{
  "arch": "resmlp",
  "model": "sound classifier",
  "dataset": "notes from a synthesiser with random patches",
  "train_examples": 78125,
  "noise_aug": 0.002,
  "time_shift_ms": 100,
  "n_mels": 64,
  "hop_length": 160,
  "input": "log_mel",
  "spec_augment": false,
  "win_length": 512,
  "targets": ["oscillator", "envelope", "filter motion", "pitch class"],
  "num_classes": [10, 4, 4, 12],
  "norm": "layernorm",
  "norm_position": "pre",
  "activation": "gelu",
  "mlp_ratio": 6,
  "layer_scale_init": 0.01,
  "parallel_block": false,
  "inner_norm": false,
  "moe": "soft",
  "num_experts": 32,
  "moe_every": 2,
  "expert_mlp_ratio": 0.5,
  "slots_per_expert": 2,
  "shared_expert": false,
  "patch_size": [8, 8],
  "conv_stem": true,
  "layers": 12,
  "width": 256,
  "loss": "cross_entropy",
  "residual_init": "none",
  "optimizer": "adamw",
  "lr": 0.0015,
  "beta1": 0.9,
  "beta2": 0.999,
  "eps": 1e-08,
  "grad_clip": 5.0,
  "steps": 11900,
  "batch_size": 128,
  "epochs": 19.5,
  "lr_schedule": "wsd",
  "decay_fraction": 0.3,
  "final_lr_fraction": 0,
  "warmup_steps": 590,
  "weight_decay": 0.06
}
Rows from block 5 of a small sound classifier, named by matrix and row number. Rows with one number within an expert belong to one neuron, the router's apart. Each number is 50 + 10 x the weight over its row's rms, rounded and kept within 0 to 99. All counts start at 0.
After each expert's rows are labels from the 100 clips, of 14976, where the router gives the expert most weight on average: "top examples" is what is common among them. Only what is clearly more common there than usual is listed. The data: notes from a synthesiser with random patches.
# router: slot weights (model.blocks.5.mlp.router.weight, 64x256), inputs 0-63
# up: expert up (model.blocks.5.mlp.up, 32x128x256), inputs 0-63
# down: expert down (model.blocks.5.mlp.down, 32x256x128, transposed), outputs 0-63

# expert 20
router.40:49 64 62 41 57 59 48 38 51 47 57 50 56 58 37 57 54 50 40 70 50 47 72 51 42 61 47 33 38 48 43 57 40 61 37 54 49 69 56 56 44 71 54 47 33 55 40 55 44 58 41 35 57 52 53 52 28 48 58 61 65 46 56 51
router.41:37 64 40 32 59 57 49 33 42 37 59 37 59 53 44 52 57 56 49 56 76 43 67 55 32 56 46 39 71 34 37 54 45 44 48 45 61 62 51 69 45 64 40 50 37 59 50 55 64 44 51 49 57 60 53 55 50 35 73 62 59 45 52 45
up.0:53 59 48 51 39 64 48 50 50 52 44 48 55 53 47 45 60 47 50 67 45 39 39 44 41 48 31 53 49 47 55 50 40 39 46 22 41 46 55 61 61 48 62 53 52 51 70 54 38 66 59 49 57 67 45 29 53 40 69 47 53 47 55 67
down.0:58 63 34 33 51 58 42 52 36 54 41 54 50 64 74 39 62 42 40 46 55 56 31 61 32 47 51 43 54 48 60 48 47 59 67 40 59 37 67 38 49 47 43 51 54 38 41 51 54 34 44 40 62 64 45 35 59 22 52 49 55 59 59 61
up.1:52 58 45 49 53 55 61 54 48 35 40 55 43 42 49 74 23 55 64 35 36 65 55 51 63 52 48 39 27 52 65 44 50 54 52 40 42 41 46 57 58 40 54 45 66 26 49 57 34 48 56 40 51 54 44 47 49 57 22 32 51 47 54 48
down.1:33 36 48 66 48 62 45 49 45 50 26 25 41 28 46 56 38 68 55 64 37 43 70 45 73 45 38 49 46 53 46 57 73 47 54 50 48 48 51 66 34 21 43 54 60 55 59 51 53 38 47 65 47 58 40 48 51 54 49 48 54 34 54 46
top examples: pitch class: A; ring modulation

# expert 6
router.12:64 77 34 46 45 44 49 49 44 57 60 46 57 35 60 48 52 66 59 35 50 55 46 43 58 63 34 50 57 64 39 47 60 52 74 44 49 52 52 32 38 52 52 46 41 37 43 40 44 52 46 44 43 61 42 36 41 56 53 58 51 57 57 46
router.13:56 55 42 49 49 55 35 53 49 80 57 65 49 35 57 34 44 55 56 33 63 41 35 49 66 49 47 55 49 56 48 54 70 43 50 31 49 67 39 30 42 57 48 37 48 50 48 46 40 47 50 44 32 68 58 52 38 61 42 63 42 45 49 45
up.0:72 61 49 57 61 55 56 66 44 50 60 60 74 37 49 45 52 48 17 63 31 59 43 43 66 58 33 44 45 58 49 40 61 50 65 55 32 48 62 47 36 43 44 45 53 67 53 49 47 52 53 46 57 57 44 51 53 55 45 56 40 50 52 42
down.0:44 38 66 65 54 47 23 33 46 52 41 49 35 44 53 47 48 40 49 49 65 43 52 55 52 48 38 47 44 58 37 63 44 49 41 54 54 61 46 46 55 45 57 60 62 68 48 54 66 47 48 39 39 42 64 36 57 49 53 53 55 38 51 24
up.1:37 44 62 43 62 71 50 48 63 42 28 61 46 49 61 51 41 46 43 56 55 43 62 39 49 63 62 55 40 54 58 52 44 46 55 52 45 57 56 57 34 48 56 67 58 48 61 55 39 57 38 50 55 51 56 65 34 35 22 55 45 53 51 58
down.1:37 55 49 63 43 43 55 46 40 51 31 45 53 58 52 42 30 72 46 62 30 35 71 51 52 44 45 53 50 47 52 56 59 52 61 47 42 33 50 52 46 35 47 52 38 51 42 45 44 58 36 63 47 60 47 50 19 53 36 57 49 46 45 56
top examples: pitch class: G; harmonic FM; oscillator: inharmonic FM

# expert 31
router.62:41 48 60 53 44 40 49 35 35 25 53 62 37 56 54 50 50 57 55 40 50 48 61 51 63 57 51 64 74 27 40 61 53 65 45 58 48 44 41 67 67 44 37 44 28 65 49 56 47 58 45 62 44 52 46 43 50 51 64 66 37 48 48 47
router.63:38 63 58 60 66 38 45 37 43 52 49 47 34 47 50 43 49 52 52 52 59 55 56 54 69 67 53 59 47 54 59 53 46 56 49 54 50 39 40 51 68 32 41 45 42 60 34 41 45 49 42 54 56 55 46 46 60 57 62 58 44 50 59 50
up.0:48 49 42 56 61 43 36 61 59 50 54 39 48 61 55 55 41 39 53 69 42 38 69 46 42 47 45 55 48 64 51 58 50 50 47 46 57 56 50 37 44 55 66 45 51 50 47 42 44 56 47 46 67 51 70 32 51 54 47 49 45 33 62 51
down.0:63 67 42 54 57 48 58 40 41 31 49 57 56 45 62 49 44 60 45 59 51 52 46 31 68 45 38 56 55 44 50 40 36 39 70 32 51 42 63 54 65 54 56 43 61 35 61 62 48 40 75 45 44 60 32 52 36 50 49 47 62 56 49 69
up.1:52 54 53 44 43 44 47 71 43 32 52 73 69 75 60 82 55 50 51 39 43 56 58 40 51 38 49 54 46 37 47 50 50 54 57 54 46 50 58 54 49 61 56 68 47 37 49 52 44 28 59 49 35 44 48 57 32 34 40 51 69 45 65 53
down.1:47 46 50 56 40 62 33 63 61 33 58 60 69 50 50 53 49 50 50 36 62 55 41 37 47 61 54 40 38 44 43 58 45 40 37 48 57 49 51 52 31 56 56 56 48 42 61 48 64 48 63 37 59 38 57 34 48 44 46 63 43 49 47 43
top examples: triangle; low-pass; resonance

# expert 9
router.18:36 44 47 47 51 46 55 35 55 56 32 54 45 38 58 53 42 62 54 63 63 47 59 26 47 57 46 47 56 35 37 55 51 36 51 17 51 41 70 56 51 45 52 56 53 36 50 63 55 47 51 47 55 83 41 34 58 31 41 67 52 39 61 70
router.19:53 56 53 34 64 67 52 48 60 51 38 58 41 54 52 47 67 49 58 49 50 52 53 46 51 55 46 37 45 43 31 56 45 39 56 48 51 42 63 58 48 52 62 50 43 37 58 59 47 61 41 43 43 63 47 45 36 34 67 71 64 49 62 60
up.0:51 52 53 49 45 55 50 67 36 52 53 52 61 49 46 55 48 45 54 38 45 55 45 61 48 51 41 67 44 58 56 50 54 65 62 56 57 50 43 53 49 65 46 41 58 51 54 44 48 44 54 59 49 26 36 51 39 64 56 51 45 45 49 42
down.0:41 50 62 47 52 38 63 50 54 39 41 45 51 59 48 56 51 50 55 35 46 66 69 50 55 50 70 52 70 46 62 54 39 39 44 67 38 31 47 47 59 34 49 56 42 56 53 41 37 46 65 74 41 53 58 47 52 36 45 40 53 31 64 51
up.1:57 65 49 57 46 57 67 44 35 51 46 58 69 53 43 48 50 37 50 53 41 47 70 67 42 53 51 48 43 50 54 37 55 76 54 75 39 45 39 68 28 43 39 57 28 68 54 51 41 59 41 48 61 51 45 42 42 46 48 66 59 34 48 40
down.1:50 56 41 27 52 63 52 52 52 40 64 42 53 56 64 49 55 37 51 47 52 57 38 43 43 24 39 35 55 28 56 55 50 42 56 42 45 54 66 55 58 46 38 58 47 45 60 63 54 49 47 57 43 62 35 58 60 50 44 41 51 38 53 54
top examples: filter opening; pad; pitch class: D#

# expert 28
router.56:46 62 52 62 55 35 42 53 43 54 43 42 32 50 62 46 59 43 55 34 56 38 55 23 33 34 39 49 52 54 54 49 47 45 61 37 45 39 67 48 51 61 68 61 61 55 40 50 56 37 47 49 51 44 57 57 40 56 50 74 51 66 38 62
router.57:43 47 38 52 50 39 41 44 40 62 39 52 40 54 58 46 52 58 57 46 74 37 41 27 50 52 47 44 60 52 53 48 35 39 60 19 57 49 67 43 51 58 61 55 60 48 43 42 65 38 38 64 50 56 50 60 67 47 53 69 43 63 41 70
up.0:42 48 68 62 40 46 38 55 54 43 62 33 43 47 54 57 72 49 62 44 33 49 51 61 53 42 43 42 53 45 47 46 51 47 63 51 49 57 54 44 53 65 58 39 39 33 64 55 53 46 76 55 60 41 47 62 49 75 59 44 38 55 63 47
down.0:54 60 55 52 46 49 46 49 56 69 52 57 43 38 46 54 70 58 47 21 58 52 33 61 55 50 59 43 35 59 46 28 50 43 77 46 54 70 41 45 39 39 45 32 42 45 38 45 72 32 64 67 52 45 39 52 61 42 57 57 40 57 43 47
up.1:62 57 51 45 51 46 54 52 66 51 44 43 65 57 56 54 62 63 29 46 52 80 52 51 60 55 49 75 64 35 41 42 40 53 56 52 45 46 63 39 48 45 46 62 46 38 61 52 61 33 68 60 47 49 49 61 48 53 43 36 48 38 51 48
down.1:52 57 61 64 43 48 79 45 58 66 45 31 42 33 50 48 53 55 49 46 32 54 40 50 31 32 51 52 44 44 47 59 62 53 43 57 55 65 28 58 60 49 30 47 50 58 33 54 43 63 38 66 51 55 48 64 43 62 52 51 48 68 29 53
top examples: inharmonic FM; bass register

# expert 29
router.58:43 62 54 51 56 42 53 50 49 40 51 36 65 48 36 40 54 50 38 52 63 45 58 47 47 64 56 41 45 48 51 52 60 61 40 37 39 26 45 57 40 41 39 66 50 50 38 59 54 42 41 72 38 67 38 30 58 42 57 69 53 45 48 41
router.59:61 61 46 56 67 44 46 63 71 53 42 43 49 36 31 39 58 43 39 49 55 43 47 46 50 69 57 39 46 62 55 48 52 56 40 35 62 39 41 52 43 48 44 60 54 43 32 52 61 63 36 66 41 55 55 37 53 47 60 67 46 62 33 50
up.0:66 53 38 60 71 52 46 44 75 70 36 64 44 38 49 44 59 56 45 62 47 32 55 55 54 51 52 64 57 59 55 44 44 43 50 46 37 61 51 52 52 41 62 55 40 61 53 53 32 49 66 47 49 57 61 58 56 45 51 47 44 34 39 33
down.0:52 54 43 45 50 58 36 59 41 39 40 48 61 66 58 71 47 59 56 51 57 63 66 46 50 55 63 36 67 58 44 47 50 45 47 69 61 30 52 49 38 52 46 55 40 42 55 42 44 29 58 68 35 51 44 45 70 49 34 33 64 39 67 43
up.1:55 44 48 41 58 37 69 49 37 32 58 45 32 52 54 53 62 46 50 24 31 43 43 43 50 51 47 51 48 39 37 48 37 44 57 47 41 40 56 49 78 37 86 48 45 32 45 44 65 45 49 24 77 40 43 57 51 51 38 50 51 37 39 57
down.1:57 70 42 38 50 41 52 61 41 29 58 44 68 66 45 56 42 68 54 47 47 61 64 53 51 69 46 44 59 55 44 49 43 70 58 56 43 39 69 37 42 54 70 40 56 47 47 34 63 70 50 66 44 50 48 51 51 41 33 31 41 43 72 51
top examples: pad; drive; inharmonic FM

# expert 2
router.4:61 36 35 57 57 52 49 39 56 56 50 52 49 48 46 59 45 48 48 61 54 34 50 30 43 55 56 48 29 46 45 52 37 59 52 28 60 54 58 51 59 47 70 60 69 38 30 51 50 48 42 36 42 49 51 45 62 52 48 43 37 68 48 62
router.5:61 35 25 57 48 46 45 40 55 50 43 53 39 56 45 54 44 40 48 60 52 44 45 30 56 59 53 51 35 52 38 48 35 61 57 38 43 55 49 50 59 47 58 64 61 52 32 48 56 45 52 48 38 53 53 44 64 55 50 49 42 60 51 73
up.0:37 70 48 55 56 64 29 47 44 37 47 40 62 49 49 46 46 49 48 57 48 50 46 76 42 39 60 43 55 48 54 50 64 52 68 58 42 56 59 40 32 73 52 61 51 48 51 46 49 56 52 54 51 35 39 73 44 56 49 55 71 41 58 34
down.0:54 30 53 48 49 41 52 65 57 45 72 45 62 48 61 48 64 47 39 39 50 40 38 55 37 50 56 46 45 44 48 61 43 54 35 51 42 57 48 59 39 52 46 64 39 62 46 47 60 36 44 41 56 51 55 50 56 55 23 66 46 61 33 45
up.1:62 49 47 52 62 66 60 50 47 56 59 66 58 46 49 37 41 54 58 44 52 49 46 53 59 66 52 71 54 38 20 68 54 47 46 57 46 57 37 58 56 50 62 40 55 51 58 46 38 38 43 56 55 52 40 57 33 39 55 46 53 45 34 37
down.1:50 60 53 41 67 46 64 43 49 60 41 39 34 40 44 63 37 56 52 69 36 61 63 54 46 53 46 45 55 64 57 50 33 50 69 46 57 38 60 56 62 56 57 44 51 44 48 50 52 74 36 47 66 60 41 53 43 52 64 31 51 50 60 69
top examples: drive; pitch class: D#

# expert 17
router.34:47 55 62 48 53 31 78 53 56 56 57 43 50 33 58 39 71 53 41 46 40 32 44 46 27 46 36 51 52 53 41 50 51 35 46 32 43 39 45 42 52 73 52 50 42 43 52 46 45 45 54 44 41 50 48 49 33 51 38 50 65 46 49 42
router.35:37 65 55 49 61 44 72 50 58 60 51 41 42 43 56 36 66 61 48 43 47 39 43 53 37 33 45 59 47 65 49 59 39 33 42 32 46 42 49 49 61 63 45 51 44 36 53 49 42 54 54 38 48 37 42 37 43 56 45 48 61 48 50 48
up.0:45 45 35 53 48 40 48 63 46 43 57 26 40 53 65 51 51 32 60 39 29 54 54 45 39 49 55 49 56 60 46 54 45 50 54 37 45 61 50 50 58 42 53 37 50 46 41 64 70 50 57 34 59 38 46 49 50 59 43 43 45 48 57 44
down.0:49 51 39 44 59 38 44 25 39 53 53 61 48 45 50 49 58 55 56 49 44 57 37 68 44 49 34 50 59 42 62 47 55 46 54 35 40 47 30 39 53 45 49 59 53 52 53 67 28 40 68 54 47 55 41 49 25 44 36 58 57 56 56 49
up.1:49 44 44 51 51 60 55 56 48 47 59 79 50 61 59 48 51 38 49 54 66 50 36 47 68 53 57 59 44 41 40 47 67 60 55 51 65 53 47 43 47 51 33 48 44 62 46 35 45 51 51 44 63 51 57 41 61 53 53 45 21 63 38 44
down.1:46 53 56 39 57 49 51 65 43 63 48 27 31 51 46 54 63 23 52 37 59 56 44 67 34 62 61 48 35 52 36 49 43 66 38 67 73 56 53 52 58 34 49 55 63 53 42 54 54 54 39 48 48 53 42 51 56 59 61 53 50 58 46 44
top examples: pitch class: G; inharmonic FM; oscillator: harmonic FM

# expert 24
router.48:44 68 52 67 57 49 48 45 68 57 46 37 40 34 63 46 45 49 53 48 51 44 62 52 46 49 37 45 49 53 45 42 45 44 48 31 46 54 34 49 41 59 44 41 49 57 46 50 45 58 49 56 45 61 65 65 27 61 48 66 49 67 66 60
router.49:48 63 56 55 54 54 51 28 69 57 30 54 48 47 41 60 45 51 46 60 73 35 62 47 49 40 38 57 54 46 42 44 51 44 58 47 55 60 36 53 46 62 41 41 40 46 43 41 41 52 41 37 60 57 46 47 42 45 59 57 34 50 58 67
up.0:31 54 49 48 33 69 56 63 41 41 47 55 49 48 32 48 63 33 53 41 60 52 49 66 47 60 63 47 45 53 42 42 57 61 39 67 48 45 37 46 57 33 40 59 41 38 39 35 58 43 55 62 60 40 45 34 59 44 66 46 53 35 49 33
down.0:47 27 51 55 54 62 44 46 49 52 45 50 57 52 38 58 44 32 54 44 56 31 49 40 55 54 75 50 47 47 47 47 45 52 36 62 64 46 51 63 56 47 43 58 59 50 48 39 66 37 50 44 42 41 51 50 55 57 59 53 33 40 41 37
up.1:45 46 61 37 49 55 44 27 46 55 32 38 51 60 42 39 56 60 53 62 52 37 52 58 32 52 60 40 51 56 56 51 49 47 47 47 41 44 43 56 55 48 36 70 37 63 57 57 48 42 54 44 46 50 43 39 57 54 62 42 56 46 59 43
down.1:60 50 50 52 49 46 32 50 27 47 56 69 58 62 55 54 51 53 48 60 41 38 42 45 54 53 41 51 40 62 65 53 60 57 42 50 61 48 41 63 39 46 38 54 40 51 34 55 59 39 69 46 52 51 58 35 57 48 57 63 50 39 53 55
top examples: inharmonic FM; hard sync

# expert 10
router.20:59 56 23 54 46 52 62 52 30 51 53 45 55 49 49 51 42 46 47 56 40 46 57 44 38 57 35 54 34 36 43 48 30 50 57 39 27 44 55 49 61 42 49 61 38 47 50 44 35 58 47 57 41 59 49 45 28 42 55 78 63 49 52 57
router.21:43 52 26 60 47 51 40 49 32 53 58 42 60 37 44 59 39 55 50 44 41 67 65 40 31 51 37 62 41 44 48 47 18 52 61 42 52 53 45 52 51 48 54 78 42 43 45 53 58 58 44 42 52 60 49 43 44 42 62 71 57 61 61 51
up.0:29 38 74 54 52 51 37 55 73 32 53 44 55 52 43 42 56 66 56 49 45 49 63 51 47 46 50 57 56 43 27 52 51 58 51 34 62 47 46 49 35 61 59 46 50 43 53 42 43 53 67 53 68 44 68 47 48 58 51 48 52 64 51 36
down.0:33 37 46 46 52 39 62 40 39 45 50 52 42 53 44 57 62 51 63 56 42 64 54 62 46 59 46 57 47 40 47 66 40 41 42 54 48 33 47 42 46 34 40 47 40 60 63 50 58 58 58 59 49 52 52 40 36 41 39 51 46 41 57 32
up.1:57 46 50 34 53 68 48 49 55 60 48 49 60 38 47 55 40 42 50 53 46 56 49 39 40 49 32 43 39 53 60 45 45 43 45 52 65 50 48 45 42 54 52 54 57 38 59 53 53 68 50 28 55 47 56 53 57 63 52 48 51 55 50 59
down.1:58 59 51 38 43 56 54 43 64 50 62 38 45 63 54 50 65 48 35 52 66 49 44 42 40 31 53 33 65 41 56 34 42 48 68 39 50 46 73 31 46 42 51 51 46 39 50 44 43 43 53 68 59 58 55 43 66 28 66 50 35 46 55 60
top examples: bass register; triangle

# expert 21
router.42:43 40 44 49 40 51 47 49 49 67 35 59 43 44 41 39 58 51 64 51 43 42 50 42 34 42 80 37 29 39 44 48 45 39 20 46 59 53 52 52 36 62 33 55 52 62 42 59 61 56 38 48 42 52 58 39 49 40 55 70 40 48 41 40
router.43:36 49 52 46 40 49 52 55 51 61 38 57 42 47 44 38 63 35 53 55 49 30 41 55 38 51 72 33 28 38 50 43 49 40 33 48 44 65 51 54 43 68 40 63 41 58 51 56 49 62 37 50 51 58 68 36 51 34 54 62 39 50 51 38
up.0:35 63 39 48 47 26 49 32 40 49 48 50 46 50 53 62 56 62 61 59 57 56 68 43 61 64 51 79 68 51 72 38 51 53 53 62 42 31 57 56 51 43 43 49 60 57 48 47 56 40 58 72 29 57 55 53 52 49 59 46 68 49 57 62
down.0:54 46 44 67 58 43 59 39 47 66 52 38 42 37 38 56 50 34 61 42 49 48 45 62 36 48 41 56 48 47 61 56 42 51 37 59 45 42 33 56 55 50 39 68 40 47 58 61 50 59 33 41 42 49 46 34 36 58 52 45 42 42 52 45
up.1:57 53 54 59 52 72 42 40 55 52 40 60 59 52 54 46 39 64 53 58 44 53 62 39 48 41 55 48 36 51 46 61 62 45 40 61 35 52 52 54 55 42 48 47 65 43 41 55 46 70 43 49 65 41 53 52 44 45 41 49 54 59 40 61
down.1:51 49 42 45 44 46 54 51 69 43 32 63 48 37 53 38 32 69 45 64 35 48 59 48 66 56 38 37 39 50 23 42 58 45 71 43 57 60 56 49 50 60 57 44 49 50 60 57 44 51 53 65 51 49 42 59 33 52 54 56 56 52 47 48
top examples: no filter; noise

# expert 15
router.30:60 64 56 42 61 58 52 50 46 27 32 53 47 55 59 61 53 46 42 48 53 44 62 44 47 54 56 53 42 45 38 57 45 48 53 54 59 52 61 53 55 60 43 47 43 55 53 32 54 57 37 33 53 51 42 53 39 59 50 79 57 46 54 48
router.31:24 59 61 42 49 57 49 25 46 39 53 40 64 58 61 37 55 60 53 60 63 50 74 59 33 62 53 47 54 34 35 65 62 66 34 56 42 41 48 57 56 58 48 33 46 63 34 38 49 58 41 39 58 50 53 47 68 49 44 74 56 50 65 47
up.0:55 46 31 31 55 49 48 46 56 64 27 55 28 51 70 45 28 48 61 50 43 45 59 53 41 51 37 52 53 48 48 58 56 48 58 50 66 48 69 49 43 45 60 54 53 35 56 51 69 46 55 54 54 51 43 57 39 50 50 58 42 54 51 54
down.0:55 54 64 32 49 47 57 55 43 42 53 61 56 73 62 57 70 46 57 53 50 43 48 52 55 46 44 44 41 49 55 68 24 29 37 57 56 18 50 59 57 45 35 41 42 44 63 47 50 55 55 39 38 68 42 50 43 45 58 56 59 61 40 57
up.1:51 51 47 40 56 53 46 55 51 52 45 37 59 49 54 43 42 40 35 46 49 44 49 60 53 47 31 57 62 49 49 36 44 63 48 67 56 38 52 65 34 57 29 77 48 38 59 55 59 42 50 74 31 65 60 70 58 45 48 52 49 63 55 45
down.1:58 50 46 57 60 49 54 69 63 69 23 45 49 56 43 46 47 53 46 65 60 36 53 33 47 46 71 46 38 51 41 46 58 39 39 39 44 48 55 48 44 39 55 36 59 49 41 38 40 45 33 51 48 40 58 61 56 57 62 42 46 45 27 57
top examples: echo; square

# expert 14
router.28:57 67 37 40 60 59 56 48 53 48 38 27 38 57 61 46 48 48 55 32 36 35 49 44 42 33 26 56 47 44 41 75 38 52 41 37 46 75 41 63 53 68 48 64 50 50 55 44 35 45 43 41 52 44 56 72 49 50 64 59 50 54 47 41
router.29:50 40 42 57 63 48 52 52 61 68 36 51 34 32 58 45 41 52 39 49 46 41 45 41 43 35 46 60 53 34 40 41 53 55 39 40 52 45 56 59 53 43 53 65 68 44 38 56 50 38 39 57 35 39 53 57 52 46 45 49 44 51 36 48
up.0:56 48 45 60 43 56 56 51 57 44 46 46 45 49 57 47 44 53 57 46 48 50 58 62 49 47 35 50 42 47 60 73 51 66 42 55 33 40 48 72 73 46 35 54 55 52 56 45 36 43 64 47 48 30 56 53 45 78 43 39 49 43 51 53
down.0:49 49 42 40 41 55 70 38 61 68 33 56 47 58 45 47 61 42 51 43 49 47 44 72 33 66 50 29 44 41 52 46 37 53 60 48 62 42 51 41 62 62 44 51 44 59 45 65 48 69 44 45 64 34 59 50 50 51 65 58 51 45 70 36
up.1:52 55 53 31 53 64 47 63 41 50 51 67 57 56 54 42 34 41 45 49 53 44 42 55 48 54 64 55 59 58 47 37 67 47 52 81 61 60 50 50 48 50 56 18 35 42 60 62 58 63 39 66 51 49 56 56 51 52 38 52 68 42 38 44
down.1:35 51 69 48 58 50 51 43 59 53 55 55 54 56 49 70 48 50 57 54 41 49 56 50 48 46 46 61 67 39 39 61 55 39 32 48 51 33 50 53 46 48 41 49 53 40 67 45 49 31 52 61 48 65 47 48 46 47 39 44 50 51 60 47
top examples: harmonic FM; inharmonic FM

# expert 16
router.32:56 49 44 57 49 45 45 59 37 51 42 63 50 58 49 53 49 59 57 39 36 44 48 54 49 48 45 43 70 48 59 50 45 52 60 45 42 51 66 37 48 54 50 33 59 55 30 67 50 56 40 48 47 69 43 53 55 52 44 69 48 53 67 53
router.33:45 50 28 64 60 52 53 48 41 53 42 58 60 46 41 56 48 57 57 44 47 44 45 51 46 56 41 55 67 51 56 39 48 57 60 42 43 58 55 41 51 59 42 28 53 54 22 77 43 62 29 48 44 65 41 50 51 49 38 63 59 52 63 57
up.0:59 61 37 30 55 43 57 51 46 36 57 63 63 63 45 44 53 38 25 66 56 43 53 48 40 53 44 47 31 36 39 50 58 53 36 59 43 35 51 48 54 51 61 66 58 45 45 56 58 39 46 49 44 58 66 34 41 36 54 61 62 40 59 60
down.0:60 35 49 42 53 50 51 48 39 33 56 45 64 48 64 56 49 61 43 39 50 42 47 52 62 61 43 55 51 58 43 54 50 45 41 56 47 49 47 59 45 49 47 52 40 59 43 40 60 35 63 26 55 43 35 47 54 38 38 67 45 55 45 49
up.1:49 59 50 55 56 55 41 39 51 49 60 61 59 43 66 45 56 68 58 53 54 57 58 41 53 68 46 63 56 36 44 49 66 47 45 39 47 50 50 52 41 67 52 43 70 53 49 42 45 50 64 34 59 47 40 53 45 51 31 62 53 55 64 49
down.1:46 38 58 61 50 45 52 57 54 48 60 51 50 47 46 42 57 52 44 52 42 51 46 34 63 51 62 51 58 49 46 82 49 23 17 51 47 42 48 63 67 24 27 56 41 58 49 62 55 40 43 45 59 66 42 36 53 65 49 72 35 54 49 70
top examples: pad; hard sync

# expert 30
router.60:57 45 41 47 35 46 42 49 58 49 42 54 39 33 51 40 45 53 52 42 67 50 46 23 50 62 47 60 50 55 40 69 60 29 41 28 51 56 48 51 61 54 52 54 48 63 41 24 41 65 33 43 34 44 58 49 26 27 52 52 55 62 50 51
router.61:50 41 54 55 54 35 47 40 57 55 39 52 44 35 39 41 51 48 62 46 68 51 42 33 59 41 41 56 54 52 37 70 51 34 49 18 53 39 47 52 67 46 57 55 57 51 35 31 44 43 37 57 39 39 48 51 37 30 51 55 49 50 46 69
up.0:43 66 54 35 53 49 50 21 55 55 32 26 58 65 41 49 51 47 54 32 52 50 42 66 44 48 44 20 64 51 62 46 74 49 56 49 54 34 56 52 33 65 38 46 53 28 40 69 67 37 62 55 54 41 43 54 47 55 44 51 57 47 45 42
down.0:49 40 70 48 37 53 61 39 73 44 49 48 32 42 40 57 51 56 31 64 23 47 49 43 50 44 68 61 44 53 50 38 48 54 57 37 50 62 43 59 54 52 57 50 35 52 45 42 44 62 45 67 62 41 51 68 38 47 41 56 41 68 43 54
up.1:61 65 49 45 54 53 43 49 38 51 62 42 51 42 61 49 54 43 68 36 45 65 52 46 48 49 44 48 57 43 57 64 35 50 46 51 35 34 50 50 53 38 49 55 42 36 41 55 53 48 69 42 32 56 50 54 41 40 47 67 60 35 64 59
down.1:58 46 79 51 55 63 46 49 58 43 66 28 35 46 38 54 52 47 54 44 43 46 67 43 55 32 75 44 48 46 58 58 40 51 43 52 41 51 52 59 70 48 47 50 66 59 46 49 54 69 44 59 49 56 62 59 64 58 68 40 56 51 38 38
top examples: square; narrow pulse

# expert 1
router.2:34 53 55 60 67 57 57 48 51 57 52 41 62 45 30 72 48 46 51 36 51 48 38 41 43 62 58 40 34 39 50 44 47 52 43 40 49 46 41 36 47 47 46 51 47 37 47 65 55 62 38 52 61 58 51 51 48 36 60 68 44 45 59 43
router.3:42 55 38 56 60 50 54 54 46 63 59 37 65 47 39 46 50 52 37 39 41 32 39 51 41 57 51 40 36 38 56 49 43 51 52 32 39 47 53 35 46 43 39 57 52 53 55 69 43 68 24 54 69 67 48 58 40 40 58 71 50 42 58 50
up.0:66 41 41 63 52 52 65 46 59 59 58 62 42 41 50 54 48 47 44 55 59 48 53 56 65 58 33 67 51 46 58 61 68 48 42 53 38 50 61 49 53 33 46 45 62 56 43 46 56 54 47 46 54 54 51 55 64 47 51 55 27 26 57 51
down.0:49 43 48 49 48 63 35 45 64 22 35 58 58 49 55 60 44 69 69 39 48 53 75 31 44 65 54 46 72 33 40 44 55 50 51 41 57 44 60 51 42 55 56 66 60 55 64 60 52 38 56 46 58 34 44 58 67 46 32 53 40 31 60 36
up.1:58 57 63 41 49 57 59 44 54 40 45 49 60 69 64 62 39 62 58 58 57 45 71 46 44 57 42 48 41 59 38 47 32 52 55 55 51 61 45 61 57 66 43 59 51 53 54 39 44 37 43 47 49 42 36 59 59 50 44 34 59 46 48 70
down.1:58 65 46 49 42 55 60 43 59 55 45 58 53 49 49 68 53 64 58 51 63 47 52 65 36 57 55 36 43 58 37 35 42 42 59 63 70 48 47 45 44 66 57 37 41 47 52 53 58 48 55 38 55 49 39 57 68 49 58 37 42 55 37 48
top examples: detuned saws; bass register